config.yaml
dataset: "drawings of small networks of dots and links"
arch: "resmlp"
max_precond_dim: 1024
grad_clip: 5.0
final_lr_fraction: 0.1
Rows from block 3 of a small multi-label image tagger, named by matrix and row number. Rows with one number within an expert belong to one neuron, the router's apart. Each number is 500 + 50 x the weight over its row's rms, rounded and kept within 0 to 999. All counts start at 0. Numbers have three digits each. After the name is the row's rms in percent of the matrix's.
Before each expert's rows are labels from the 100 images, of 14848, where the router gives the expert most weight on average: "responds to" is what is common among them; "place" is the part of the image that holds the peak. Only what is clearly more common there than usual is listed. The data: drawings of small networks of dots and links.
# router: router (model.blocks.3.mlp.router.weight, 4x192, trained with AdamW), inputs 0-95
# gate: expert gate (model.blocks.3.mlp.gate, 4x192x192), inputs 0-95
# up: expert up (model.blocks.3.mlp.up, 4x192x192), inputs 0-95
# down: expert down (model.blocks.3.mlp.down, 4x192x192, transposed), outputs 0-95

# expert 3
responds to: five dots; two groups
place: centre
router.3 102:452543473485521539480521473505458568475421590580531498484393489491558528538503514538492499519557528530494429534497506480484528450537406406519507460479551519393526486503626479554532473379454514460496566548441533396510578521531463520369535481372499560470588478531559543432480464552465476486
gate.0 084:517495433609585462607516476525581618455525493507502530464614500417607478477500512487490446474474522595507550515390489396515489498483467505579506508513462542467587502549401516514435530477510495491527483521549432385521435548484454476399493471529516533482515503491506439497546505587483581495
up.0 114:499420510522502508501460487519493488476521493451522470495430517525464526495487470559501506507343505515485506503443515499484510477525788470449616491504507448479496506480560494503435508441497528499513410439520510484344483482497728620492498523519503474501581502400478474416497469531468455495
down.0 121:498475491465431502551502519382510480480486465489467527485508490272467487506495503395482511523515490496503480370500510561496487522470639562478473463511494555394394448577518478489500486486524508480518535508512495544505447481506525509506497471493433499471513597488501457491276506483494530470
gate.1 105:543503491481516508494481559503449534466499503498533498494594550536468517493490503366519486510452498505474525443534489498455500529497467516502471497464500509425514526501618511501484500450456493511493500520471495569487520530532599480503479528486500440497436524463489513512502502495507518505
up.1 102:507496485518556532364503496495515500504516519500554514496504480500501515473494489511556529537544567523508564529502509505494517455432511522521494488540486453457479501532489460465500496473460531508476512490485502500505540495420487541531508486569566500503519434499502499562468510500516582500
down.1 117:550577492504520494559512455496542498594501545517533494458426594490500511528515502502508460487496479490495506479526495494486502478055507491556480502515469499512417487499604470509457501506498500493496498494474500543572497497458504495501501500512398477491531494490577509497551542498484489523

# expert 1
responds to: five dots
place: bottom left
router.1 104:518442566502457489519526469554489631544522671467503466541547517474517547475507409494507437490560454462481542518529525482482484544558531407538469531491518479448499520474467457452523486568409518591518470621465446543533411477455502537590491393515469510493478492441410628517488469501465460487
gate.0 083:431511516398515519504470511500493486486487546547521495476544555499500529509403527554462487520524521501491484462460452422499504553498477419519543448473446544269463479475535498437508488469486531404361489491496510542493500522427546467541462409490686499409523470498405495495537524434475515513
up.0 081:476500552593528430499404505512527544474422525439499485439511496557497532506510489497488511564502502496503467493454527502511562473505530539520475479507504501473494275503502471479458542485384489529578471546543460497514502427476544650540483462560469464560534493496524468480461427509598567507
down.0 065:482414573489499480529504488507514488517499494501506492563469502381493527536420463484503500474495443441495540560480486443472498506511536597504486471493530479500494519488282490430583499505497500625510573307467533508503497428430488422579459479497424358480505485520481478500451381557526494555
gate.1 109:502500468493443517300515409492504524475525467511483476509538507447454484500511521549521507508547494499517481484490495487445524507500453429496523496487489516479512548496527555503496517548481436508525506501554478555498504534556542500558701536492474548538489512487453499494528450499544388436
up.1 077:488512459496452489499478534490496497445488449445508795491520567606554431467485509595522507519460444505485459496538506494430523504433396473502509513503588495487507486515485603452483491466448576435482481507534473560539496497507481486512506663417504503444475491487520494466496518518535490515
down.1 070:474486444473514544468516548505480475368551643590516436586425500591561524500540495500488463498472490436486496527505612504490532567481500483522505458483501547521593519402523526504496466546645503537460456507545485493504565495467512486473464513537491481432366458464551491528465565482490507503

# expert 0
responds to: laid out on a circle; nine dots; complete
place: bottom left
router.0 106:583536513520509543364482471503518473486524421451468540435498485528392438496507519463481465501451580485465510464465477567551451496502555653427475584515452551539462424533433514544496573518580450481523506474514462501490473580579506444443420570529531437520487453539486431559543492477532539439
gate.0 077:504504465483455490503465506490513491487493510489443487511502410588467510573532549530551507507480556649536550457474489508515535483528512435477434540430514512435505496511487534501414499497691528494482530489589595523514506501495535518505524506479503504797496524492598514490518479548522659521
up.0 067:501526535514579477514465530506483462453503447593460517501636508533412491500485417544444479553570478482503502439532466499435449540458532415434433471410539455504421508556556513474491451535552439468540578445490511509494498454500487439629484529500482470433504502505429564448457565497562467500
down.0 082:481452432512503405490480532514516506397522495493537400484548511520211465499494495522491504503549515512538496461509441514499511530333502463553321515507561558491501510516522500499463442480506487535503510287493512368390503503500564478472503430423460492416426436518503511517488497455482468514
gate.1 087:515452450547506515505502547499638499484505496513512491481467436497486512418565498505521550480473497477452472519501514500442478535488442491507515508514536390435475451510551537482581556921490508476505485577501456490482478487562498513436530521510552604534528503404509476462499503488526518437
up.1 073:552468516492487507504581494452452473478508432473476506572642500475485538476508418470469494474498493504495369502566512509586495467467477498532425455502663558477498505478543442498488490439311492610517520483475508488457506547513475428462488571512472525506491506495450504500428479529497456508
down.1 070:498492542517522381424501486513473498520474510530469490488516508519479630570499497510527507512518488543460600495493508563505301406508464552421473487472542380481503497478501522500293491498501494533489449441485499490524515510497484511470531607422478502501509448499480459500502524531500655537